config.yaml
spec_augment: false
encoder_layers: 6
encoder_width: 256
encoder_register_tokens: 8
text_encoder_fused_qkv: true
eps: 1e-08
Rows from block 3 of the audio encoder of a small contrastive audio-text model, named by matrix and row number. Rows with one number belong to one neuron. Each number is 128 + 24 x the weight over its row's rms, rounded and kept within 0 to 255. All counts start at 0. Numbers have three digits each. After the name is the row's rms in percent of the matrix's.
After each neuron's rows are labels from the 100 clips, of 14848, where the neuron reaches its highest value: "top examples" is what is common among them. Only what is clearly more common there than usual is listed. The data: notes from a synthesiser with random patches. In brackets: how many of the 100, against the usual share in percent.
# fc1: MLP up (encoder.blocks.3.mlp.fc1.weight, 1024x256), inputs 86-171
# fc2: MLP down (encoder.blocks.3.mlp.fc2.weight, 256x1024, transposed), outputs 86-171

fc1.730 102:173121121120132093095108114127128136115204077126121121115102151146101163134198127153107130129117139128120138098093147167129124153114140171139123121124173126149150148144123110154124167115094131152138104126107138152126131163120152103146112083139116144184110123
fc2.730 107:110158090120114132081112141105112137170106149128115133164120130118153123102121133111120163140108133117118112131125129145144133165122146131131130157072140130121129151123102132153062101174118107138146143098173130094106123139151112108126142145135157109105145120
top examples: bass register (72 vs 22.4)

fc1.140 114:137172128132138099134149121132130122091095150114119132118125087125143069102099117138121132157148131135095128092126111118135140155129156121115138144119121160086103135084177148140157101115162105109114172105120099105127094157138107140131136128121138164102156113
fc2.140 116:104138151132116124082126121113090155171091124134132135146092063115110129114094136147136117156108148120188088114140122112076121112100159118122137158107160152107143097151164153110100119127123120103148149087155111122092153129151110160158154157147131130114130081
top examples: pluck (53 vs 25.1); high-pass (43 vs 20.2); oscillator: saw (25 vs 10)

fc1.503 118:080174120141117156065167117152101118149124134125143113147106110128145127122130154137116129122110153102111137127104111142151152156130089101128109196104123087114145082136103129136118091127143046117095147117132144119131086177112149155130119144143150152124174105
fc2.503 119:146134088109125104095132150114125124138106140154160119112080139156102168140138128105169154137146170150195151096121137123113148135109166142166146118141152143103095100150123121100099156094111088124104113112162103093094167127105112116133129126116154140102133101
top examples: pluck (88 vs 25.1)

fc1.703 111:115166167156088165135121130144149139099148147151094162090119072120108104106138101126109154102135130114141108115146127121155135118103144167153122129153153123131110131050128142093127123153139071107117167138107140126138115131112107150106196141071135139069151121
fc2.703 111:120140085119140135138101172126114094162076115133171114123172164132161121129136077114174097140117141164078134159138131134097142142159120101088153155132139124142166144146105156142106142146117093129158103130124115164122116112149086101132088115179103136127089156
top examples: pitch class: D (46 vs 6.6); triangle (43 vs 9.7); pitch class: C# (38 vs 6.4)

fc1.436 109:141166128089124138122159125202158139156134088122106138130138133138132156114164091110128117156141178148116120159079119089141151162149111138138120144149107136116130155166109141149054145141090086141119136175133146102119171103147107097143155158141136129190132088
fc2.436 107:063125167137125156111100119096100131125131139149105133121129114144155160135136113148133143122118109112159136121124104129121131121103109111156124145109128088118122104120132155135083102123191144128182139087135103194164142128092123140138113126149096067092137160
top examples: pitch class: A# (44 vs 6.6); inharmonic FM (26 vs 10.3)

fc1.104 087:120157112132110120171125112167155131134093141073101154120105125150134143131129084129108131149128166111126069100131087101170158130137098116125154140156135116116140102128161173123087124104130087108120155145154128085130119124174139141125130151153131103153123123
fc2.104 075:148109132126114111165132104137149131112104116148136125142137100110088154168122129138151102143151127102154142133129118111061128106095138137120111114128084152107107101125138107124112123139104137081130128097123119127107188137153110092120155153127090067142138126
top examples: pitch class: F (42 vs 6.9); square (29 vs 10)

fc1.21 097:111162116134144177134132156113119106130130155108116131132129155104138106106135141118133136118101129107118142150087118132112138130107153142136105164130143131151115166140106156139134118168102086134112130154139158129065131132150117108113145172116122132127148159
fc2.21 107:130105106141111087121165100128131132136070119132161131109124082170115105104099147144163155107142153104157120125147157109101152118125152143160168130127172183087132101166131145107119110094121126124129142081158103131129134107138142145133149122169172148115117100
top examples: drive (60 vs 25.7); pluck (53 vs 25.1); harmonic FM (26 vs 9.9)

fc1.96 134:117152108115081156106152132154114120137144122105089161117143150144164097109175108136125149087127121140105114141110126153154197136155101130119122149131149093124140134122123151171103128139094110115128113144124118164157097126144172125106115129149132130155152147
fc2.96 148:099149103116127151109091150113151100147114144144137110137119171152147128145100111112158143146110150147130152084129126165108132112115122114131153185110124099154156100111109137136101148143153089138172115094161127136108134123138083105116117112150104155075102160
top examples: square (47 vs 10); triangle (34 vs 9.7); pitch class: G# (28 vs 6.6)

fc1.694 108:125171185107137127106135124150159122080129104112095136122126115112107168107108130135125130109134108143137108112117131094141117135107153117124095115125115163135115138084109135072098110133135108160151176111137124083157184142104098099101170156153125140107140115
fc2.694 105:095116128143136163145098151153090109164088135117127122095142106130134091148123104124134145145089150177132131121139094149116114131124112095117125107132131103135165107109113130135106150137129112092156131137126144142115144112102097144126103126138115138102100148
top examples: pitch class: D (43 vs 6.6); triangle (35 vs 9.7)

fc1.14 081:118121128172118133137118103175168124121153142104085137112090140179139116094137096160101162122080137122110141128109113116142144106111082123149090127117146100132149098128126154143107107095142146122082137111157145117162118128146129142146164119145120109125144123
fc2.14 066:092101111119111123116155098131091147122135128135156148142123141101157137077139113121164144173158140121119140149121153150104115164120170110100130105137161161127123156116121131121120121127100168165115150141162084113142141158138130132114151154198136130145155104
top examples: pitch class: A# (56 vs 6.6); pitch class: G# (30 vs 6.6)

fc1.164 109:184150068135135116146129112120140142079135087121139130110124150121165091091145084161106145110109136141106130161064163089127158154157155139135130127144133103149151162114145149109153180124081137146107139148110148123103114104115125139150106083121139171098081115
fc2.164 105:136085123122102131166133092147107102130097125149144135111141079113150110120078109132137131146178090101095125150176122127138094133152120112125179058128121149122116159084135103158152096164173145133139133103129120151140134154072109142087121133147137093109135134
top examples: bass register (90 vs 22.4); inharmonic FM (46 vs 10.3)

fc1.325 115:127151133138122155137158130136122129114122121112110151112148127103132089136115132125146142129125150148172151109175150147160143132140136103149116134122161131101134136101087108132139139146110117129152137140104090152110138120148079104138235160098139150127116110
fc2.325 113:122142109137152102133095121112138119142107120134153110118124175158115120133129131136127094100136083136115140133130149152116144109140124133102129146139125104140130118139130145123180116074132122160154130103111089113157074105142153127114091118152130132121071135
top examples: harmonic FM (32 vs 9.9); inharmonic FM (26 vs 10.3)

fc1.153 097:110118166110144180112141093152136123135179129091073138116122127130103152093134142145108146145088124111155128131165146130156140133130126101114089138101151119161142143123076110131082113113148111167110157154127136093145108153137141146138168147147147122161148135
fc2.153 091:114091122124125117083153122130125131151121160165195116123114089125106156124107127096136091153151148122146132110118122131103140137111122152125141119135119144119100127140117130121132110153120111127071140144148154119132146151134147164099099135092134123095176130
top examples: gate (52 vs 24.6)

fc1.3 098:103133121159124117162145095112135126116105173127125124138106106133146094103092147152152147132085086087145135127136146094127113125164142118122151134150129130104114122130127172128161124098137173096142164110171121125169108131129169159113122126169179141135121121
fc2.3 102:117115120138141111116133129125136135190117112124164128103103138167144140143161143117130116125137085144153144138096101174110151133084136126167143132118157128144122158169152139146131116120112140121140125112123104106119129123152118124126143104129088074097107117
top examples: echo (66 vs 24.6)

fc1.40 116:126161133130108135156116121141125128089101118104091144106149131125134120140108086162114139146114091122121158125171148138122125104125113085129112145100146114168164133067098114164161099122156101149153153074127073132112137124139078085113193146140114132111089143
fc2.40 115:136130088116130090157138159120133108139082116149146120119128138105144134153089101117185084135149130135119116127150147107142165094154141124099165155148121129120109111146150168136139101116147100145144104119131105142107127103145111135150119140123097127132097127
top examples: pitch class: C# (39 vs 6.4)

fc1.410 119:123128161149127136131136118128108147125172141146108134139080112119116123128149135117117150093130113081132107117110098128140133128070116145134117100145117158093093119115137139124140128139140127111098131111131122133170176172089151140133170166091147114123164122
fc2.410 120:120111157144127147131141151130090112152103111123172123157137096092114108145106161143154128140124102103128103139138138146104094124129165131112155122104117132101116108140117081113081120199114111130142153095128154122133131149114108176107094152149137148114139097
top examples: pitch class: D (38 vs 6.6); triangle (34 vs 9.7)

fc1.100 106:135181141101108111157137132139125128121114102102090142127102137095150137126126115126117133125116174132100062110077095067151169128100114134124104161140116147104146139138136160122120114121124111100136147162139159103103159109153134126148126170156113136163135104
fc2.100 108:101099134137158150101112154098115109122099164178150122114137138125124160102087131107207127140125140144185085137121161132122101082116144120132149133123114109152131134114108150071085126129136130143175146098144100124140153091099119139112127127122087134076125133
top examples: inharmonic FM (39 vs 10.3); pitch class: A# (27 vs 6.6)

fc1.56 062:174152118102110127107124087160153180121146084130124130075112137114141156085121102120111141139083147119151141130119099125140163165130143114169146133165159129141110137124123190133073113106138131148101147177125132108127137105130155128148154132159155112150138140
fc2.56 054:121155128123131114124144139127138114120136088133092095164146128127138179143114118162122150109116120134143131110113093110126120136112121152130077179102126119137130109165098118152137122096185127126127114126148131136096113128154147174139133097125149118155143113
top examples: gate (75 vs 24.6); bass register (60 vs 22.4)

fc1.494 109:092128129129117120138130076107150149064130125160127139093149066112136103106096124098115130125126136122154126137130165133115129133101157139125132129129149139184149127113150170094137128127123140153136134129136124121142109137173149141116136099119142138115112152
fc2.494 106:127138114115146135088113153114123166171158140159127139111102178148117162154176106092153082135152120142141126115095081147123147125106104166149147147148127118149096142158120134166119132134112124119108097154119146142116141139129121112135106126104100070139130170
top examples: gate (73 vs 24.6); drive (70 vs 25.7)

fc1.425 079:119118126140150151152116155135100114139100132115139136133183164107154114125127120139144124129104141199098153121114129159117156128145114120127116144103121088173158139115092153158127110126100111132118129139120127115108107124078096070081119125134120197096115132
fc2.425 087:127111112159124090154167091112142116109080110136156135071112121156114071100112150119168176142127131125141092135138149135091148105112151111170163140116174159100153104131151142091138143105151143131152145078152103123124139129152121166149166110173114130104093119
top examples: triangle (63 vs 9.7); pitch class: A (36 vs 6.5); square (29 vs 10); pitch class: G# (25 vs 6.6)

fc1.762 136:129108194133123154144100132138140133133175126134085159129081088124097174136139125117120135122108110085138081127123087133112124132081136143133082081139117162137085122132109106125116107142120119118110154124143124114163198173117132128110159163116117074160167129
fc2.762 140:149091139145109162159127132157121091156130150117153143107154088131133114140106122156155139114132097090119124148141104116111105133138168164140149091110136125113131144150140085121084134175115104104115129136122154138138151123091111145119112130133132132106126109
top examples: pitch class: D (46 vs 6.6)

fc1.409 113:156106134134150088147117138106130176058126085146141140112149123134103134119108115127123158116135133151120102157163188159122111124098163166123148126141154169188126142096152133055138130119112140142123120176112115158131143128141113136143137082158108132143083148
fc2.409 105:135163082142137105130133147089091134107086134131120145137093141133123121132130107140147150126182124110097107131124130124127140110103116145150139184122139129106099080138131119143130098135154100087109119099153118138091169154115128140170135133127127103114120135
top examples: bass register (70 vs 22.4); drive (66 vs 25.7); gate (61 vs 24.6)

fc1.518 086:124138163110101170131133115187129129123147109130115148088132077109148117124122067119115131144113164141143111149144110119147135147124107107161146125132181105174128147098094166110103157123115116114122139171109145116136140130104104111128144143122153144137160120
fc2.518 077:105127124148104159148081148114133120123130125129158139087142133154165124113145125133151132087125101167113163122122138148120145165159149138111094137150143106119151122132132096092118140153090109159117143128077105147142123128103129109096089119108102132078094118
top examples: echo (51 vs 24.6); pitch class: A (40 vs 6.5)

fc1.113 107:150159134138126162160117137132148130114176147111078137122103124137104146121133090148125135096092104092123137130118144129123132130109112118151086112150132125140106110101108154132115117133143086168108174123153120110175150168099124111103185141111148130100141146
fc2.113 104:096123088164131167139084163106121101146102148121162094138135177093150107149125096114173113166106107152115129128114125146114132132131125115133128131119164106133152113161110102139093095144109119165150129097126090169096123121150088091128120143146091113064099150
top examples: pitch class: D (42 vs 6.6); pitch class: D# (38 vs 6.8); triangle (35 vs 9.7)

fc1.727 074:179130147127099168140160118154122153116168112137103127118113108146096140143143119117104142116127129144156135109118111102148132155080140128148164109175155141149110136117110143105096162104126133111069139189115158113129184122105117153134154167105147111169131123
fc2.727 062:092116167135135139150109137104129101143116169136157102122158099137114094130097130107167158110092106116113124134139132154084119151142162144114123123083142120140129148182123118129149126123157147120152103099116129167116139155146124152096129113148148139119122119
top examples: pitch class: A (48 vs 6.5); pitch class: A# (27 vs 6.6)

fc1.248 165:125114136168142141120165109116115146141142136124117136118121134137117102128107171153124183136143124104173152099165167125149125125135134105156121117110133110090123107095080095144142135139160148151130125090119096147114137149117120149146162105117159118101137109
fc2.248 173:118115166132152116143095150099168119148125146111126083143123128156063159150094165138152092099098128151135099096131117123114119095133101143114120122124124096178147081190119121115137110075149123132111127120110181099135132104131158167136094156109101145133096131
top examples: pitch class: A (39 vs 6.5); triangle (35 vs 9.7); square (31 vs 10); pitch class: F# (31 vs 6.7)

fc1.403 102:148147147124135123089152110157123125110146103116118126135092130127147118114144139131127152164120152159137159115143134129139121148123153123131156140097149156116135155097101107144092190130133125140151119139130130103109123142148063126178189115140136148147124085
fc2.403 106:135120186142126125133075158131143112140136115174134142086141097167093121132139149112155119089118087146126135113153088173101134118104123125107122123134170134117103121097135126094141129137130091109154123108097106131173135133132104139093107109107127117120111126
top examples: harmonic FM (26 vs 9.9); square (26 vs 10)

fc1.330 139:136125093129125099089136116123125116122132119128123109137108157158158127082149148155128120093152135157104180145111152154127149132170126146125131165122118098139164128142134140137140121097107131148132138083115107130148084113117138108081102108162122184141100108
fc2.330 142:119135088160130136133115131137154116133094138116152127090146152149111108146083118107164156168120100124126124096143150150093148132124164141121157120102185165141155135137117138141125151144151117159157092127130106137116125127162122136111148091147148140095086146
top examples: triangle (46 vs 9.7); square (38 vs 10); pitch class: G# (33 vs 6.6)

fc1.640 114:064115200109118146085135123156136126130120125107112138133135094121114124124133125118129128157130116103154120140136092130142122113086080097126115122117121159109112121117114136136112111137133107078123109126159157118159162171115098125126129160126112119139224149
fc2.640 111:170106155127117097113149128140146136151131118178202118123123070126106123150125127115139105126152150114155094106135111094140085151119147168122137105140080127073081095129173114102099141147138120073095135126161166122136157130091126180100096124116141132101154112
top examples: pitch class: D (35 vs 6.6); triangle (33 vs 9.7); pitch class: C# (30 vs 6.4)

fc1.415 119:093143179153113163090160132181112138128135171145131140113095095130126098122131127110132145136148130121146126126179116130167139118136079150151128135121122127095104103075132146150140109133150093077077134140105142132154108164096118161127153160100164138136180122
fc2.415 113:143122135097138137115096154146114084166108153121142091136114136146123160150127118105167084158162127135107152127080080122110095130135151129103130108136111127117085164125135120125123127123142114122141092112134115119122153142087103102113108129111111102132159124
top examples: pitch class: G# (33 vs 6.6)

fc1.359 128:108156150142129157110135125159153137129190124123105130126132108168109144118144111125131154124105112113153134144123126099151113146117117122161076144136146099133137126132086115129085133130153065163124141124132119114141152141088112127124158128126151137125126131
fc2.359 146:064121152102138175127074158121108117147106133163120111137139135112135161120113080087163099144095132146119117105116083126093131138099150122119107140148122119163109140161104158124095123134138110128153118161130137129129186110119104118117136156134098104124139155
top examples: inharmonic FM (28 vs 10.3)

fc1.12 102:133112088131136141121145100131140101097109119093131123117124145139196097092129112182131143142132159160128214150130147082126139134178138090126127144101137119123190152111111138150143133093116153156135121096123109114130078105117090105141133108170136194133107091
fc2.12 108:130105108173146141152103135110137112136059146143174137091139163121096108134101153092191137123118095141109095134140141147080128096128145114119177118144143159131146115108113130081155096178092143164155146141096108156148112120136138136089121129149130135092091173
top examples: pitch class: A# (54 vs 6.6); square (48 vs 10); pitch class: B (33 vs 6.8); triangle (30 vs 9.7)

fc1.305 145:129147103139098161121144136126110143111119134129138148109166138146176087098129068114116137124167137137133107148145131094136170112162120131131165166149137089152152117118149200116134130135085095104136128179106123151124076091145151144126110109125139138137148151
fc2.305 158:103115126105133158127114149154089068150091135139117116141137135109130131155114087120160112172137120104102131158131091142100103113124113108105136137098112148128124146103111100154103115187147108107165095111149100169113154134104088094115137159155090091140160150
top examples: pitch class: F (55 vs 6.9)

fc1.458 140:157139125078102058129115123128179123095124066126114117124115123158139142135129107152108135111117132125113142134125115111121116102127132137120137164129132112152147096137172131129135162056125105135147112113113151097102128089159113117160129073128118108166096102
fc2.458 138:125162149139111144124114158156123116178104137165139144119178144123136118113121119090162106093129107143124151156180112124132151109188106119125147164122139116112121157101124138141134088163124111130165107110045091163142090102126092104097138142111134121146107132
top examples: triangle (46 vs 9.7); pitch class: F (45 vs 6.9); square (37 vs 10); pitch class: F# (28 vs 6.7)

fc1.547 094:170154130146140135119146133137127134110147098103125122126136158171116152109151133154125139077088144153104128161126162152142150118134077111129096176116204087155168114143081101139096096110129087162074129115118140156110139135121136128111145134153145165173102098
fc2.547 095:110104137074140132095137140071106148153129101156164114144131119131164152138097141076143118145122123105186102077113120162122110132084145127136140133116156123139121119152127124133128139143116120096148101159170143101100158113130134174131130128117141112106131122
top examples: pitch class: A# (38 vs 6.6); triangle (26 vs 9.7)

fc1.328 113:140127167143091172156119136127118157108136122143127156104157102117100134144113135115127127124111102095161092153164124122121119142100103141150110072167139137139089110104112124111132118146131114117118153167080129137174138156105127125107133175098143090144156162
fc2.328 113:127118117155125125180110151105140104150105144109192075140144124115099105149107140139140106146135111119098119147119118143107117125148128148116144126128146105126165107210135084125135116170141107123123116106123168161111097138133110153115077128131125162079101105
top examples: pitch class: D (37 vs 6.6); pitch class: C# (28 vs 6.4); triangle (27 vs 9.7)

fc1.310 059:080124140147100161106147131175132160129166117158124128128142112169135100102138151127127141105166141120131161112165132123148123157140083106152124135173144088105164097111107126078113122100140117147164146119099143103162082159092145149142140098143166124110165050
fc2.310 044:123116127148101087151100106173097135103149112145140134104105163111099098148152127138124139170145113122101167149183127132135127163090115139139135089155143131085104137106101082169139111144121139155081138111123111129151156201071105154127137163123118095174130134
top examples: gate (61 vs 24.6); bass register (49 vs 22.4)

fc1.493 120:103123160137131155095137113133131120109116128102141123131134125129146096108115116135129135169112133149170180137204112114140122111151127090134142135095159122160157165061120139162137143130131154113154133132129114131127074102145070116140157130179126132111112152
fc2.493 125:135099140126167128139070135100104120145102120156167096116134097114104128159110150102156099123116101150120138117155129170075089115098175126065146128142131155127136145112138132112170144165107128133156118150090129113134117109151135146110103123128117152129102140
top examples: pitch class: A (31 vs 6.5)

fc1.322 112:084105180111114126147140110133142112127093123109098130133088102143107173145105137161107128162125110095133129108145098146131127097078095082136090143126142150138124101085113104138108104095151121123133137092156122101119147154182103128125180162150103068118149138
fc2.322 113:165104149131140115133129138123107127111100129161161140137101085044122103154138121104157076127149120123117136131161133134135094104113114140121155112151098137071092132096166113128133104157152118086123133107137137155134126131099104123119104148097095115118160124
top examples: pitch class: A# (35 vs 6.6)

fc1.346 104:126138169156096161152115109158136144119141145138116137101090060115097106128106132107120153136099147129153107122168122119124127131101155139132120104122158139137145122112093144080099143134152145132105164178116135111159136132121093184134182151119151150101123095
fc2.346 103:120110104138114138124069131138156108161118103171158117078157144168107170113131094095159116151125110141152153117106105109068136144118143151114145116189150133151135146166145160134117148130092087165153112147104119128148119103156115090091108117156131126118082159
top examples: echo (55 vs 24.6); pitch class: D# (33 vs 6.8); pitch class: D (31 vs 6.6)

fc1.235 073:132121121127129112070197080172139146132155127130121147112114128151144171122159111143086172168181151132145128137121125100156140139108075128151101089145114129103105163068131132147081150129135114122101141136175123091147137166156158137124140133141140123120187113
fc2.235 066:133118091096114096131136116140111116159102135123167097144129124119099171123102129094130130139168110098151140132108151134136115135125174151117145078122147146128103150129188137148150104093127119128128122122170099104140137139124125088095120112103147095119164114
top examples: gate (52 vs 24.6); drive (52 vs 25.7)

fc1.243 130:105139130141094156093134135151149152144145144166114154101131125164129122127122086131111144123119137123167148117165121123167155110125067118154119155152131083138128112103102166143100113124127046114117117133122121147109123117135121147131159125078136104113134147
fc2.243 154:119137132114145155114082155135136088151078100133131106151147175096133160155124101131167082144093138163091136151117104160106119104131123103106151163128115110144159133131089109134094121161102079131189110138111125164113127115136080076118123162153077140125133134
top examples: pitch class: F (43 vs 6.9)

fc1.348 106:119114119152126084121145104102105110123123153122157104123133114165093156156113153141139122133163120135105147096124125120116118123142107131109142119129133151124124108125177107122156135108164192138121113094119129119159107145118171139127072070151129139122116116
fc2.348 106:117127107154134163139107113119143119150129111104136145123137183149155110130141130151119170184105055125137128143092125181098182141107141111141139137098158115134157111121096128152113130152090134126143140131142116148136124140148108132110147110161114078105106177
top examples: bass register (67 vs 22.4); drive (62 vs 25.7); filter: low-pass (47 vs 19.7)

fc1.5 097:118078143127152149067117122174152137165132111120132147115122141133106164120149149131144129119119181188126120123133100155128118156141128110128144089126134131127127172143047109131077159138094115118101123174115186129122156125107148141118128167113140160163146135
fc2.5 093:134070117136130118152133086129122146150128158130158120069114076166139113095104151132132175107144108124152123137141143093108114145136163172139125061154151158130124169129161124100139140127134125136137165128120150088160098132120151134092101111129161132099104131
top examples: drive (56 vs 25.7); gate (55 vs 24.6)

fc1.59 118:137103128153128095128119097122118106136131138118128115108127124160095137135126166144119127144161108088105148138132130156096120131111145174110129089127123142117117116121166117130163125107156188149130125072130091142169127132116159120141093103164142115131085127
fc2.59 122:114125115154140160140103119116124123160118107119140125133123186164155112156142125138137177178097064134112153127092104163101154129104135109143146170100159109146169127098079112169098149159107133120156113116127111158143141143133100119113103112175096098105099179
top examples: bass register (76 vs 22.4); no filter (41 vs 19.9)

fc1.766 116:096110089125136094087153118126131126129121158107147117163134157147134104102121139127157124099159134146115168148104147096129137133163126153118106127129093108127167146156125128110131111097113148145138132099127112141184079127093153123088094116201140174118103118
fc2.766 121:145122089161120120127121104129162125137086116112173122104129152150122111131086123140142154164124111123135129099125153165080164131099159129127179125136208165119139115162127142117129154104107127144130124124137107119108122133176137154101143088147162132106114149
top examples: triangle (50 vs 9.7); pitch class: G# (50 vs 6.6); pitch class: A (43 vs 6.5); square (35 vs 10)

fc1.459 137:138162142105113139168109123154169149095152118121044153118123113125113170117115113131109138154133105092129086090116116145129143146098126113140115100135123163129100126088119121079102125138147088140134159142138107089147165156133128109117177144102122106131171153
fc2.459 150:124147074135143166122098154114118132142113110135143123142173165122187121115139087131167138121106128159113119120108154151098152133140152112111128144134162070143167130133101133127117144131101107153175113138118107146102119079142116107132124103162116153125081124
top examples: pitch class: C# (41 vs 6.4); pitch class: D (41 vs 6.6); triangle (37 vs 9.7)

fc1.225 078:120134167127115143140121110137146133103151095107089191099143090116111116118116135119086167144101105109134099129153111147126150173110149081119123107123157150126093150080102124129102132158110112152107171149096115108125129147152088113126181167097134094135166145
fc2.225 077:136115113097158136092163122127130145122133091151167111105149176138153131116138115066152102159155159183151182119118111140145129140134150132114148138144139143171145174104135153113133147158094140161132076194082141123116094094161120088111127118118139140136092125
top examples: pitch class: C# (40 vs 6.4); triangle (34 vs 9.7); pitch class: D (30 vs 6.6)

fc1.22 096:116163140116114151152157138141105120130116125116121130120108098113166107136108097137107155133115113108148148116187129135147133107129133089136158187107138131114136119074142119129137114143150090113150133109146114136089122116162061107123195145103122148104135124
fc2.22 100:119093102137124104118091169094110085149076131171190124146127153162107112114173142088183093129149129119092102137132131146068120124123142153094137121122146172114124124147134126104153147123141110127145126071166097151135128129121113095127103122170088123107108124
top examples: harmonic FM (37 vs 9.9)

fc1.751 101:153132087094146118127122133136127109105116111084147123120136151109141151098100100135125111152121164173111158120097121097125127139191168091115143156089134101144184181127109120160130123088119154134141136162120123096095103107138061137155121123162127175146078106
fc2.751 097:102111150161121148183112131123136126123112141130120157092144116095113085120103121136165172114117085107114072154144144132098120124106145127123146121138138172134122101109139141103132114191152134123143168119120123146150143128096122155108148138151108120103107160
top examples: triangle (37 vs 9.7); harmonic FM (25 vs 9.9)

fc1.490 105:155134157155127129114099115132133127125194094117096124123135138156126153130160147144112161108114132145137102107117144119140121159127171138127115115121183116133137151130121103113101193094108125167125122143100131102115118121127143143157129098138144126190095092
fc2.490 089:144112124099145119121166104109130110150123126101155128127108067130151131133082138139138145134170138104103088125164147127155127122129170150130151120091120157127104165139155132139120105113151121086125100119194162122113133124139151172126135096127143108095132130
top examples: bass register (75 vs 22.4); detuned saws (34 vs 10)

fc1.394 070:114143155141105131115109124140133146101204140163098156113100098153165107122148137127108160139115109152143117104097097158136134114061108163131108125129144140146108143072130146141096147130128119137116147138136143127147195167117113139114133128118103125140170142
fc2.394 060:135114129124140144163139145149111111127099117081136117114155115145164073141124125134162135113178127119096126137150094150107119090112136132145154141129121133134136122142130083119159084133145120056095124119100122132096150114131067116153165149116082092092113116
top examples: gate (50 vs 24.6); noise (27 vs 10.2)

fc1.377 112:114152156101116148103124139125139147108150111124107152123131097112136134115121153104120140152147131118198122124176129148131132123103155121151126126124121140128110150053090121116105155159118070122170143157096117112109130130146087122114207145094118122091144150
fc2.377 114:099134108142129141127062146126160094162104123151160098107157158129094139130141079119142088102105131153098162111114111137081153158142108115087149152164150085130152118164123157143115153106130082149134097139124134159149076125134129108071062110149142152112102156
top examples: pitch class: C# (43 vs 6.4); pitch class: C (29 vs 6.7); harmonic FM (26 vs 9.9)

fc1.249 105:137143168140124131171134133141153138103146144108088145121085096151098139104134119172115143113119113131169142136150145143150119125104115144153065115140143117155116128117085141132123113122153093143110161093157126083152147163115113126128180149106136161113135106
fc2.249 105:117126114113127132161094148113099128138089128140147120124118138120141128159109115121142116161123122139132080113112108126124122126112144121148136100126124123126148110138121085102074131153162110119126138118136152107119157108098100175152120163137074111106119118
top examples: square (44 vs 10); harmonic FM (26 vs 9.9)

fc1.256 103:157144090116134137115142147108122128157138150110121144118111149169128131131138077155116127136124132124158153146155136138172143102132087112150116160119172084099131078126110126158123129107133081117116100117146086142102128106133105147157149083125137094125114154
fc2.256 104:127138151124130127139081155087153109150122146113091105151120153139063164156107152124137138122105115117121053099105122181102131103105140141106080146116131110168136080155123113087115098113139098156149140091126138096121137125129157145128126147138096130133114148
top examples: square (31 vs 10); triangle (26 vs 9.7); inharmonic FM (26 vs 10.3)

fc1.64 089:144132134134119111109132134154140132134156160149097136114105100152106102141118086141105131117103170149143146110149097133180145108108080104146156156117175101110123082135138136143112125108174096085074118140138117166122106123110122176160134132111118130090130145
fc2.64 082:099124147123131134124091148081156131186105132136141102183121160139100176132123142111163105106084119143140089096097122137059133109113131144101102157132151114181137103178121152124126104135123123130159113124148150084124129113171136129096130153134108146124110132
top examples: pitch class: A# (53 vs 6.6); square (37 vs 10); triangle (26 vs 9.7)

fc1.530 114:112106142103128161109131118166140109128121115107108134112149144099182142110133065126155148141112150154124133147163112154133125121173123076109138111116146123125131180074082133187117134143120163125151135183126097111126101085137086104140161151161142144157122125
fc2.530 114:144094161162135122163094131117127113133130157172172125096127107150090105152115161121151112105124088124113123138153119148084091116130150154111139090141136168116099145139188128101193123138155139128132132110080096138174101125114135134122114112132126114116078125
top examples: pitch class: A# (64 vs 6.6); square (38 vs 10)

fc1.504 096:138169139094104143186122136178159118133108099120096150112121089123106135127114068098103109126128131107144087122127100114132159106077096118138146169139131111154113125144172161097115097102138057106116146157122148091091116090151112136133142141096121084161118128
fc2.504 092:151100134126144132121101155088141124133129160169142073144136124155113151162114116097212116105114150153128113107135146103085088106129157161119129130107108135159111134158087134137127149122128129141115075103126164116115163079142139125132129123106088147141122149
top examples: harmonic FM (32 vs 9.9)

fc1.492 123:125104117154127153132142121123148124146121138148108137107108116122114085129110113127122147152102135076144120163157111121122123105089119107129135126134140116081097098136119145131151142108170121115134111142175110171107137123137152186153153093132168097120127141
fc2.492 126:154163138114116121101097163140169098160123112105112097143121149137080183116108116121158102150116108132155168098114117129121159127149129133137102160123158107151146108175120128126088118093119094163148094118083111092122134121148106096106129128127121136150109111
top examples: inharmonic FM (33 vs 10.3); pitch class: G (31 vs 6.4); pitch class: A# (25 vs 6.6)

fc1.764 128:144171138109135141076116148155121135109153117132102133113091133142118135163167091124117137136118119155123167094153138149160120132105095110145125137113130149119116118042120110154105147159134057114130134102153088129113170165126071078155169121084110124105131138
fc2.764 145:079130139112129139094075158120133091159113145174120147148130174104151156141142088078157086148108119150127116117133092159126116125104117112097161163132132111138106157120123157146110126142144099104189112139126122151134109109160093105131126130145090107096118179
top examples: pitch class: C# (26 vs 6.4)

fc1.355 108:118165164081114126133112120141165118094157089131083139147117128116135143112144145121123146134122100098122085151062127124111140141101154147147113153127115134123144167142137143111103150123131121169175166116122130121159139121183122099123176135157105111164110109
fc2.355 104:101097131158128164143127132117102125160090172186113135108133088129135091104118096105160144128101140109159152146179104116117115105089104113119134126137129098141123134120125186125113123152163107107150144139170119145154130087107114167127139129131139120072141170
top examples: inharmonic FM (39 vs 10.3); oscillator: harmonic FM (35 vs 9.9); pitch class: B (33 vs 6.8)

fc1.739 102:118136126134129146109160104132130152104133118091133129120125130143156091092139142129114132166145143135156203132163149131147133121123085133133126145102149122167179135061111129156128165121135115150143130127115134120120107150141105116106123075164108160137140151
fc2.739 089:115091123136149136116117155089124103139109141130167116139138155135110092190118146118158135120128089163106123131115159121102129088118153139098117144109134164119152127121111131131147129167109151146127110113110144137137122118159130135118135109141105164109107154
top examples: gate (57 vs 24.6)